config = dict(
    model='segmentation model',
    crop_scale_min=1,
    translate=0.06,
    head_dim=64,
    layers=6,
    positions='learned',
    init='trunc_normal_002',
    epochs=35.5,
    weight_decay=0.0,
)
Rows from block 3 of a small segmentation model, named by matrix and row number. Rows with one number belong to one neuron. Each number is 128 + 24 x the weight over its row's rms, rounded and kept within 0 to 255. All counts start at 0. Numbers have three digits each.
Before each neuron's rows are labels from the 100 images, of 14848, where the neuron reaches its largest size: "patch colour" is the nearest of a few named colours to the mean colour under the peak. Only what is clearly more common there than usual is listed. The data: drawn branching plants.
# gate: MLP gate (model.blocks.3.mlp.gate.weight, 1536x384), inputs 256-319
# fc1: MLP up (model.blocks.3.mlp.fc1.weight, 1536x384), inputs 256-319
# fc2: MLP down (model.blocks.3.mlp.fc2.weight, 384x1536, transposed), outputs 256-319

patch colour: grey
gate.669:082137092136104148154144176170086105109124130155106142098091158132144100089123159149080116147134127096148163139054123151147111105132186131111095116095135100104160135131142105116148132082147111
fc1.669:109129121179181124127128129123134133101127172144147130113165150109107103131178140137147134119125124108152178110163115146148113116168080150166139123129117071131120131073114147134128132123191150
fc2.669:123140142120130145114139096101137105118159100096118106093134122123102119144122112147124083111135137116116124123109159139082123130079143123135125140130126166132156103122127122097163131120131123

patch colour: grey
gate.703:120104155109111093125127139133078101126156105143134113146119119108149132129103140107149124142164153114119064152133116157074170136110131139103146132134106167117109093090126108071141156103133112
fc1.703:117106166125072068128116120138123099144119124139130136151154144108147097156133145148124117139127127170144128106133113121115123095164130111119129082106107135110131100114183132149121100143137154
fc2.703:087148137112094127123129146115072122141130144144090136159101138159133120106145116126127193146091134166157143132116188133138156126140110195169130147105120107117137113189172134111104114127126106

patch colour: cyan
gate.468:167124152111117134150142127159128130108145141138107141150132082149127113142121158109136150082169093120135141135106155107127096169112123101133148127091111158135083091157126137131100151129088130
fc1.468:077138146147137104105064139117127075151147131117126135107100148125114128114157146117160149139102129119130136125153085157105143095107118166109076144136146097141151155073126122136129131133167164
fc2.468:181175122168161157127131156077106142081125121115145140116109136147111128104101117105113078143161115138140139111124097111108126121108144112117154110128124096131125120092112132117130115125123109

patch colour: brown
gate.358:110126136132127175113099141114152118096154106075139149130139168086133150133120173136151122148146120155148112105146145098115140114108108165127093127154131111139153110141134135158132139121068120
fc1.358:139151112130123150117130093136127139138153114084105177131127151115132131110121099151120109122115106124138101121143127129119124159118121149126142113125111117100101092106123155135117134138099141
fc2.358:129118141090154137128154090117151149070119099122169098125153117114072170148082113113091143118201128134133153128125128130152149131125111117098150127107158133133124138135081158129191119134112126

patch colour: brown; black
gate.147:126100110104124115148111120128133118075144114155119158133144132125121131122137111117149131135110131109136096152125122138170140123148146155136105137111123122131133156135173115138160115137079132
fc1.147:154140100119103148149134134105137111125154175158151131175111216156156118112099060126114187126151134129103121117113132130109110140131127127130124103118134152138158162088172131140127135105108145
fc2.147:123097093121142107108168167128138178127163118126134143133142155158098091162125125152128118152091161156108162124119126142119120142115167146129110150138111156088174179099100132158126100122088155

patch colour: cyan
gate.437:132170135170128120145084073121111109110145181161112176136126126118068086118125152096135093138114131139125085108132117166153133111145111119157139133115129142141143162144126130130075098138109106
fc1.437:132148143141105089146125092120091168152143133152118037119105144108166143130129089160140191182121116135108110145130177115133141093135108132083107147157164118113075116118097089136115129139099130
fc2.437:106117127127135123112109146112148081172121150121135138131093138151131140126168140085135189108138098140111113117136131150094107131112114152181093130126174141124124123158118089114110170127139125

patch colour: pink
gate.56:099091124161151125124139190112098124151126129143101184161109135159156132127110155129128153121121110170124140126107134131183126101130136100091092123130159122118119136093117142132141107131189180
fc1.56:167115122086108143136128103125072139110162151088178118148164129137143098124122133143123138185109152124155095145106125086100119132146130121106057139114138101131071127151133139110098159125146091
fc2.56:116122171126150085087119120167106150117164124142139113156122127089194118111099152122105166119125114094127123136148150160130124125112123120161166164117110140123125153115155123119147075107126123

patch colour: pink
gate.28:153085130090119124163105089116100123128159125124146114153183102154124114164139152117151139123130129153127128153076142156127170116123143145134131091135119142152145122121098123132111132152207158
fc1.28:106142159160143105096146119110132121124116109148134139076117124139136096100148137143140105130108109060159174111116111147117148092145098105111152160133129127144119154169115160126140153134029135
fc2.28:151109121137157110138128164157146109124095149144116143161153121105193092132091136117109153171153167106121137147149083163109154128134122119128154078094088108178128135129128172171190113130145109

patch colour: pink
gate.432:122145067113122130104099097081086124128148166123096123113118117142105146106159142153104118107102096125096134145143104149092135160107123123197102133177150161105154123150119122126137156165133119
fc1.432:113128093142104131130173159107143123140099124144104085156090087132117161107118127152103126158081125129123153140111108153107148163129122138136102138166173127123069107136110140140132124122108144
fc2.432:093111183143135132138090143164112132169173122123164161110190149118120120081112095152149169142102165128139057101129149154105111124105118130114117131132171114098137115153099146132108099143128159

patch colour: green
gate.280:121131125114127108102120081149153120118134116161164083145147141108183126149114157118086119120096119093126164120123131111128139087124162113088069106084110146168128157102137156115153113127146120
fc1.280:121161183117123149148137145105129126094129184145098102094130103108117120116145128139163177132147118125085091139169123124093136137089068122162164142120170131117164100164138135132102166106162105
fc2.280:135163134136135167113100114139115134134122136120115182119152123187098129119125091128121127074124153089151164153132150123155151124111126154141108149156106194122124139150103106153171151127119150

patch colour: green
gate.55:096120109103105136168106103102061139134102091117086105132149125145147163140120165159134136088131102122118171128134170152098108131134054149105132109135088152104099133144092124159128161121119146
fc1.55:149138136125128136095132169126144116100165153122152116182144142121121139184101082125102115184127156117154082107102124111162140126113173126148165170103137122141137127103155134094164091119143101
fc2.55:118108181140170097097140163109141107120135103124119123123113117161120149144098156128162185093091117152151091120157106084128123128145131091108116157113109173136117137143104109107132156121113151

patch colour: cyan
gate.675:116131121113140116154155122143150090071084132125120152099148171097160110149150097147106171107092106137100148095155096099109136108120159129174130130117160113108102129136138114171130148123126177
fc1.675:136113146136135094147147137138140080104076162099118190137177140155132127157120122146129173096108102129117147107150112092104161110134122116166116112125148123103086115117122123143119137141158137
fc2.675:128081157108092095102122154130110136255105122138120139152096143127101115132117117134130122163139124102125165143147089123138115123107127109104113103132112132162112121159135158158107110112135128

patch colour: grey
gate.309:101136153095139144150140134149116126138125120083151109113104076175164155127110120113112125130170097124146113175147177123117147132103086135127117191107151154118152154131110121182138095136102118
fc1.309:134112129119113111125121161183133135138094106176133116115133097120125128138164145121137154110113136124117116117088081125139119135153151127144114111144149119127132093118159148116125107102141120
fc2.309:118110148134142144095096149129130103070106181097120144127131145051075095126143106123151097106123113111114175157142123175131124115124123145117107141141148071101171123177136089140142138130119124

patch colour: cyan
gate.200:108120166128135110148166143134104124131135065130148127129096138107131149158115108087143127116139119132156152165109080156115097150123137132122077158159159104148127087100132105163147147151178137
fc1.200:118141157145080099116102129138085082123140117166153115108133142105109151161132123128139156130141124124108098132154091142103102123135131142135114143118155107129124107082137120179150155139060117
fc2.200:096106124115119132139076097133124091117129100123097081105152137143160094157064152132146110119168144131109083123112174103162173134131106118145121082150114108110134090122106138135115183142140119

patch colour: pink
gate.226:130116180171192148130156104139157113128129120128127124111083115124164130097120133129116132140054130143196142127166174123133129103172114144172116140151171183127104137124112077095112174088137125
fc1.226:145108147150148142108097162122118105121118126113147086119110161157128119129112081130106100149131138107172122122117126107150141098159102099099115141155189149120133119119121114098111133140154137
fc2.226:121130077092112104092198135099126142109098122131134101119106115139100146144122147123125118120117124094165124172145144138139090125135143131134089101118080171178141123142122156105122189103122110

patch colour: white
gate.371:100150096071144115116101155151121091125106109130114167156128105154142138101113157137147100141149145130134122108158141145169155106117098154133104128114140096104136121152120115147122148133119121
fc1.371:129180105110140126120098143140152117134173114159133156130127106117153145098149141115120157115163113150171097118125147113138153145118156135131137164135136107086169204172143139108134160116095113
fc2.371:151187116111163122131122171138121133139139155131143092126130148167136162125126119098135123104142152110102120141104078166138099122174153096131078074136146099160163093125120112147152132135125130

patch colour: pink; green
gate.480:138134158083105152141133103137140106159108089140139170134132115191141111115094125144106132155105098156165155119134120063147139093129097143116052096154125082155095107147128139146138121123093133
fc1.480:123119147081104103134142104139125145111120117136145162121117131154119103116117125153113145121136116137182154107138145091145140099161103155104118078130125057119090094144136131128153071130112116
fc2.480:157165139141119144150153158116146086157138140151128153145111118186114141123134085150158123095114098145155090155129149099154088145131134140136122167109123110115104142121108097135138143122134131

patch colour: black
gate.487:116140135124101133149100130121101128115126123109081151128118139085159176151092136140143133130147159092145127122161134147153178164107183142150178082117083151150135063134131146164144082114105112
fc1.487:139137115182128114139125084110156135133131144128154109117123100127130159077102187154162131139132113122109106128110136175114129143076109092136138166075132122129109136117149125131087127145143144
fc2.487:133139153139111143136124124113090129104151118087128141092108109109109152152110146114126106091122172113155146152149099147109110127133133146114125147138094127126147132198157153157145112121109150

patch colour: green
gate.478:097083094143141162095097141145096158161143111164123107092098091085148099129121145140104124132100105142134126152191133111114154109149092163139148148157104150177084125108110099103106122109190107
fc1.478:159099157156098129116112122127183101144121133137155158109122118115112137122154124146174149136150155140125090146165118132122128112162088155173114120145089098200122093108141071125150121151171194
fc2.478:129154144088156096174114087098130092134114148111142188162101126115115108117131124106134074121114152097103172121156173114151116114127132091078167156142145100179145161129117129148151107138131109

patch colour: cyan
gate.672:127129113122127114171130124142127126113166121134126108141088128105108120132103143102116103129134142108090117122162132137091102129201136107127110102110117129137098124129141143148122080118078110
fc1.672:126120131094148138120141120129130116146128110171096112140126134095087097101147130160095099134112130137120159145136082162117097108105103137140135121141181151105135145155069142128125132165104126
fc2.672:160153088144144112111128144167143153136147142084141126113146140144141134162124137123114151130160100135054156113110089131126086154149117148121123162170130128135098150101169126136155138130143120

patch colour: white
gate.531:130166107089129146156156093164110123099128109122154100113115124164083134148159105114097123114134143143137098129159165091137138144144070136122176126167147125118146145127164121189140148168090142
fc1.531:117166163127105133123124108168156117140165140125142115075131128159103104124148177112090124135104172121102114174129142126154146127139078121154141136109147113176105123164115136129140116076109141
fc2.531:114095125083177097052137097129179106179133137133095133135099084132119123094086152142137099123125141137162158129109101139118141124182093109131119089148093080154126147089085130135106106133125129

patch colour: pink
gate.213:092121145092162129134134136122147135166127130144159145098154172140119110095139072150158107110098099112153135122117146125131088151137148122129123122151168125136140152133152137112154135089170138
fc1.213:151161111139161145121139188115115146100135141116155140129121142124137116144127128107119141117109120105086134125111112155112135114144125102115144126100105109184118143143146106142105137101017117
fc2.213:106100122137151109152016127143115119108107165157172164139156133131114139112114145124110110185119121112163119157110104118124121134138137164137157171134102104138070154151137149176152124127101143

patch colour: cyan
gate.188:168125121115117111099160132095160101122149088128161111136127101125119124135128122082124103107124135161094142121140140097152142112134137164114156137080154125127099134114125150129154140083216106
fc1.188:162108183111101152097190131131159131114109112143162150124082116129126130123124142126147114126153121142120112137115120115112137105130128125101119082104151159122111177100133115149165115107205101
fc2.188:109112149140133137141173102170124143161162064091154124140105153111116130148159128103133095136150157135160143131156080094153154140123131132117113162133091120113145086111137127123138153117159120

patch colour: pink
gate.685:106138150107134148112123123140183090099173179111114129150079118123168084157151161119160126108137144124118115117102119129105138145130139133111163128155131105111153144152153144103118145136218123
fc1.685:103144120109172131127130135141116178134173162115126099180117113154133104119131118111174093125168142124133127119134160140105155159096173118129155122138118118136130119107158149099119116180152127
fc2.685:141119127137090110106125143123120141132121151119139120110155137123091136125095116120119131131095164163130114116172129126129121135108128134093098123156097165142144175162092102115151154139124106

patch colour: brown
gate.2:108097067140127146146153112160114137120097115152120177124093094122131114119117135121169102110177115124079128165123089128142160128122111110105107121198121092157107165130136129159143092113251134
fc1.2:176106159123159093147112117119159108139140113107110093120141169137125129134092101148129103171102157134184127117134157116138094137137143145166128110102135140111117111155133123096087152107028140
fc2.2:125127099091111142141153114083099119111101124140105116131088104099143132104089094103133078128150085153094131089105084154055179139117129114159091128131153152169134105180131125117106163123149108

patch colour: black
gate.217:139102087165084114152118127114109179155109153112118110115113130165076078120114164126116129074136123115124155119095150131107115174125137086129110104103128133144117099181161134158141166129054080
fc1.217:131102177166128140113129129097153136140112130134120104123095137162149156097109151156134163122068148150125120146104137125116119160097141127141110106142101191122100125111100133143121129134142143
fc2.217:127159115184136084115089121120123149173107125136174153088133132140098111114147063116106131120149118116168097115152160121119121119129155122165134086127096097167155136111147161159126143127129148

patch colour: green
gate.103:110082130102144165100153139103163114120109148124110108121148115117184116123140128102126109152105126133166194125138131143124110129108161169110138117176094118130078119170087107129072170104178123
fc1.103:153133122170117170105153124127145134129113110150095125150149108136130148124122101136144119104139145133095152092144138098108148109131130141109155138141089115158119109158111166124107140132142185
fc2.103:124148139151115122135135142076073081104145147111131117137146149146161082110085171152120140119111090131128153161111130147162147122166131096131141116116122140167165139102121135180138039138138139

patch colour: white
gate.428:178139179115100140091107128119146157136141139084106123113114141118163109138081121142121117114109092171085140114141135167128142140151151113151113113097132129085167151167155094101097107115171111
fc1.428:121107132086128159131101136129118163113150161077132146102082146116172103133084133132132103100114089154088173107128121111089100135144145092113155164109126134106146136151128134079125114101163089
fc2.428:131124103131130126119096107137131114156111124134166106118123112136110109128066113097135108130100136119144082121099115132132107123118125190121110131159157139167141143133102172108135151125117139

patch colour: brown
gate.713:160168126098121126137092172125095162139070106130151088112135124140156106165136132118137127077134089161097121174099130106126118143143142146090126131131088130104151137100170136108162098153161125
fc1.713:133155135160129178106114134137107084097136083106153116137155151143127131071132103111113124154105150142133142126142131126073126070096166083137154075116117120080125128165114101131137148132183121
fc2.713:154096093110119138137113120151083122133045150102138082159134085121113171154122135129105135132133137149141137123118119131161132120140146154139175147119089121112126129098137155108111090106130137

patch colour: pink
gate.734:151118142148096108103137118112130128125123089108111101121111114110081127133094101146140123120143102134138129120144109127125082148126075110145156132117128123153171145102158108086134147149094112
fc1.734:120136088128114082130142115139044124126125124070115144095106159106105107143107124122086151159169107139104117117156129094146137113108110131111133148160140079149172102120157125084151168145118116
fc2.734:134117112118118144108155120156095126134102101138137117090128163127114187107142078108134113151088151119136100174146154087157129116151122116162086091115148126141137129086166101158104095122120135

patch colour: pink
gate.22:115134141130129182148129110163122111130146122108130134178096141156117130152129104107096119137146134092101124127129158109161120118102153130105124149120150125153103085122116141116120120120116140
fc1.22:123105169157160118137114170115128118114140136130117122124106161178142130106139130121123150174132138166150128133132113132114118120138171091130138104135145103109082116094137135137073164135052172
fc2.22:095144159108099127148179117089102143157096126179116123082140085142138094127124073126112115140126118124117151134149103114145098133101135089110127112098135119151178157134073114101074138144127125

patch colour: pink
gate.763:151155143147108105112126098154184109109159168112111078157098084125139122167090125118121101122110152131151121126129135083085141157123102098103178109070137129149144104127134099101156111120118154
fc1.763:123119106096131117126105190148139121149147144122148174130129139167132098062104166155142124111129151127118157108119127154161123133116163110146129094169127132091127120134126152140096151140155120
fc2.763:137124132114138112167163113148107146098146187130135111116119095141102107164153124118164120097119158119138154117101161129073146134130096133149124138075120137125115125083100159111158106121134139

patch colour: green
gate.223:121116092133144128130114118134107110132138153124124092141105145157118137143170161140145157182135119161136160124129141126134167117102128048135124130151100137111140138146139129089084149108115092
fc1.223:134120146139105202125134122103147168108122132174118131103063144151126128148127121165108133105107146117113132084123136116134107130133182099132091114154159152102115100150117126121151129129145136
fc2.223:134123136101089137150141106177098078161122137154112132093134116133159135146106120140103117138077129121136115103137146148116143127138125142137115113122116178083105127122126162138159100130136146

patch colour: green
gate.374:098113099075145081151112117096118112156121148096120114113114123129109130122130178184153123090083154112104152147109114123110118129102067105134132092150130155120082139141164129180121078110214164
fc1.374:102123090094156117190117095141144126156133155104110088093124132122143112131127142146145116078100113117097142136118134141064156149117130101126135100168131129119100145094096127155134087126199163
fc2.374:088128101124081135127154133157102180162114115124129135123147142089121111131148086167140152125164112185146142128106155181095110106134136163185122116127122145101171088071161140188104103128135116

patch colour: brown
gate.80:079142120117141139126086120129120145166097159097166073129143106134140137117148118116095095120135149112097118135106113143162117118109107103159081182129121100167155114137152114116105150140121151
fc1.80:123131152088122143109128106123129127166160137129142163162169147106117145136131133166155180096141136139183164096135128128074110101158118128102111118130164132144075098087155111135140111136166112
fc2.80:133147140127152150146128093131119120180169135109103170120142112185111145146079120168160140088132125168134150131164134136124082113186140136131117102100184097146085199171109144179101083115134115

patch colour: cyan
gate.112:138124156121100147139154140142116131127122127092095107141141121145113122183134139085130147115136128137160105110148110107127121148111132143075127130117080125137129133116118095112144138124087132
fc1.112:131111155194186146139090133154136117125096130138155124106101130094179085085135179143115111124120122154161172152154103166099114163110116129182143119095133136126137151151175135133163125178147137
fc2.112:150105154120111169158154106141112138133084120184117116097159099156173116114094150105131126122145139159180149131158084132135125122146126139129105122103125108156154165159133137178107104116109130

patch colour: cyan
gate.314:170106126155145124143129174114107141114172123149100114139119127179123119140098122162147098109128140142128139136111096118128112165119116178122086147150110142163139131143136123131128129116103128
fc1.314:133133112147129110108084126121129109144093083067158132139090138134091168123174140138100155081122136132098110136133129162140142120098088123116159151103142124148146144135114091143135151154099116
fc2.314:127135116168122080126160119073136099114154109107180139134110156137059165126128136160149139157156123138115135092134136073120143116191147107132118159157116125150133135146120138106137116129147124

patch colour: green
gate.321:133067178127169117132103069094144147150122111110125061133100149102135141114102071060111138106137113126135136143106100107140102127156132153112132119181125115145096151124133123124142155148113096
fc1.321:124121140098094177141182147129140102109178128096091074138142130111150165165092118130131148132170139072136134123119104124161146094125074124111093134111094107125116149149128160125140145130078109
fc2.321:148099129123106135129145150119142125137180093159122096141118121092128158130116142127113132081109167120128128133103167132119132114118114128134077161139133135100094164100074175078095121141133133

patch colour: brown
gate.398:132147085145110115091135111137101122132109143127141137135114107153157138145128157110125119148134153097131082123113129098144120130143097153168151105145116087120140154140152108104097119114130117
fc1.398:118105141119124096078129137156132139151102155128093130130132126109106128135115140096157098143091149148097128106120139144152103157112157157083154114169145125123172178146123132151138128130153091
fc2.398:157115138150162108132124129155130153080115175113157143123127138108128101106152126139127134112101104148139150151123132153131191121103112126126115110149138119136128136136182131084155126120144117

patch colour: grey
gate.53:153121166132120138149112096142145108104108084107151090170126158141108103127106124107151159137129104132114120132120077135146116164100102132144136088112144105109161124095148093163114155131089125
fc1.53:100109147099121098123105144104109129157158108149108135121087121117142162129126188135127178132138198099109127116109114147096126098141115141144091117109102041155157116141141101125146136110255140
fc2.53:169099079129156109143148133141133115118154152149139108129157087131153142112124101108107106142112184088109178127128154117138190135111123118121130149120156150095101120094123187146155101122133121

patch colour: brown
gate.151:150104123171105139117130132128144143118113142135154112136138124153089170155103084123121176136127111117152143122132116133121135126131081108078077165121076148102125121082129139107080106116193106
fc1.151:098136114151118136120170132112150166125073099130149116125121171110119154093103183162159147105144145112100122109126118161129149156145150125107101100136105127093144139131128167125135126098208075
fc2.151:124132106118138153113094129131109127104119181126103129139143102136146108125119158127115132128120117155141119158133154118118115120087123148117138142093103137111164143148106163133141105142119113

patch colour: pink
gate.50:180080104127130093099095119156130125135073136085130160118099141131147107145126163115139186168093149132110118151119086152139110118145120141170137147131160095136125134099130162112139112138145156
fc1.50:098154167121117144128162157179132108151101119175103112131137156105087154110113101150131138123114155126138086117141132149129130147115111146138107137107140146131144159149115119127152120144167132
fc2.50:106097137142125146126114136108112082141118117126106082165092109109174107121119120110134108112176132105097183139127119165099085132105128113177098155087104154139098117147139154192146144130124168

patch colour: grey
gate.286:128167100113130086135149108153089121096112122121111130139138148119117144145155120167116133096142132106105078138162208135124105109094137140138122083193146145133149121136086145131085187092135082
fc1.286:105143159099122097126181064102157106106113102114121098105178154119156109128140142122119127137108133121098129132131128161173137135102125116151122095115131137127133153143120082160109159156111164
fc2.286:122110163125138161133088138142129146115111164152124159109083116149093131104093131107141113138139133131181121106124121102110120125150139119136127144142142164092110103110120086102086127130128130

patch colour: pink
gate.687:151108182122111098094175135142181126153147106116136122146102132139113154074133166136147117135133131147105123163097110060125134076127147109157092122113120125118087125111128082130090119096163125
fc1.687:129112163112107082075168138113123131132175105132157111098089117171085124130127093088138114124111124164155149133114123112145127112137148093141138090164152125144106128112142123103120136124165118
fc2.687:149090136152124148113189131135136168139150085097151094127128131147103132115094146127149100106162149147183186135148150132107122132163125133115111090123148155149170083133134150172189143147140133

patch colour: cyan
gate.569:096119087168113128109111174117107114149131109136123100128133093103104139157127133126156107145153130131089128124146121117184119105102071121103155139076084125103114101143123125092137142116099115
fc1.569:127106093149137124166075125119115109143153106114141165118162144129099100175146133131148147099119109104095148135107125167122088132148062145119094110119162115105155153115157105117152113122109118
fc2.569:128114104150158159114128161123120141117125138120162158096133143092133140113134107152092136140115116096119135142134202147163131123113109140112088135117148181120137156175149111136126131128150128

patch colour: cyan
gate.300:103169155128174129146120125088133158142090170066122120136144147163088148126218141147126135139113077116147119132138114117132116141162095133115146125153076125115089122180202127142133118119096099
fc1.300:120171142120085115119113109141127111129103110083080159157117141141089125150139112145172134144155121133158145138142145074119138097123134125104138117110087100151149149095128108157131114120086108
fc2.300:138156143172166143139150162123144161099108204088117081121135148092126104093128143060134147102107146077102137107147117151140109132154140115113180149121062107103100125120078091090136144145124123

patch colour: green
gate.310:142126146147148142081128152067160117134080095148119128122091123137163130113153143145122154124122097139139112119119112099154141132128180135168104105142104097138123133151124109092093173147181097
fc1.310:119138137124158114177140177115135138106079116150130087096140126074108148084111156139157135095142127084135120138072155142130092115152137149134109125116125165110143141144137119106108185148105085
fc2.310:138134121118118142124149110156152092161120091086159139134076115100129118145130111119107133161155151123109186110130163117117100128084134129144109114149153126129124102142110132108132120104122099

patch colour: green
gate.354:104142108141106113089081121113132078110176097146157125077107112179101125068103116115121131157096116122119093102100185138080106119131139190114105120119099086133126144090158083127126121099095156
fc1.354:139157161112125148169169115125134125157141166167152094147148133136140135155135160120099162114185151120167131084131070179131110149142138127126142132159090119121163121123118091102105144139148145
fc2.354:087140112120192136091113075143125112090155115133117160124110130148139079094135150142118117143133140094170144148161186072124141125113115086169120099141126181074160119146119144133133148140163132

patch colour: cyan
gate.295:145155211110116120069126177116145163123136152123131118134124134127121095149117153143135130064142136145147126157151130131136137163080133156132170130088096151132121120110109112119157083082196113
fc1.295:163109095148124162093120123092059114075167086161108149147127106145099072107130136102126108139119143146098137139176136113163116142113096126140137159103144145109090132161111104075102114145093133
fc2.295:104126168093136122152151119187145104142124136162098102111076117126111105119136168121124171133134164107162143147150135162124176122150117157121111111119156145110134159124123131144148125119118149

patch colour: green
gate.348:166165124117099114125099122139119166179126171171129152148155116172112159116160151121157126109092097058146114123136111148122145117111163138126142132154152090119178144131141114107109145130099165
fc1.348:110131141138130127103116152130169139097101133106112152153124138089089130093123112147170138061165137145117122093122102098144136103107153137147153171117158167176158140105114118138104129091079153
fc2.348:130137110117093106177145161159118111145094122166143155122075117126122100139122160139115126133102138130112157175123129164095114121126136119098086137147139131147114141147148110133120081116089134

patch colour: brown
gate.585:140128107118089154149093141120113098106115128143111127086138117153123112136108121135134137147111097138105137131152109155089146061125158115154111089107136081101130126145116087134077131099160090
fc1.585:123127147140152146156134117106117092128112132118080134131140114098163111108123151123115116116142140144107147158128127145163131134108148126158077190091108098148085120079160120120087184103149147
fc2.585:155124046153113128087104096122185119099105143106158123133107104047172117125113137106158128145138169072087148122130116128132102121129130155099096085120052129173125127149089135133086098095136134

patch colour: white
gate.212:073149100166122064152138130129148155153102120140134113119112109158101115103118104127134128130125160130114099111124140140143162151160162106126151153146141140114164133107131096136117152132088087
fc1.212:067170136154125132161151120148133122154133153121146115135116131146113122099149086120126115126140148107179157103119125136140142117143159097120095112132125134148163114118143126146102099132185145
fc2.212:121089098132153147107130112175087104150136155123114106140104058159143075144122128127125121071108120141127105126162103120127129130103130120157143112149124091129097135124101104114169137149132128

patch colour: green
gate.710:127140100151087103147139133097159115130094094103091132147157115193117096137095127173124118125154115107119071114146109124121104119135161141149126153118134129144108107121098133109145109121094141
fc1.710:124163180063124156132108068129163131114161161131123126125156144125090105117162151090113083133109161153116116171105117136119111109136121124109089134140158095147123142105158139129069117146149118
fc2.710:133182096151135100121116157111079125130119117101129119084112114122149112153114128140135127151115117099085119133141120125121108127170124100080134145109119080105138133127109185079111106150125118

patch colour: brown
gate.208:142144123103134149098123145106139145093098156102152128107153083113116121117142142137109130165099100124120080114156149124083137097108139114116135133124104120148123096146149095109117120110055140
fc1.208:105099128081114116153150102135158201143125098120125114106144112120138150115169140117148170114143092124113150092124122115118126157125161123118145175145103170118107132134114148122124148119217141
fc2.208:160110203131146144183148104076173132127106113119108125177140111119106154073124157123123042102136122139072152141109123170148121117106139107131149148137123108123122132110147124159105148136135127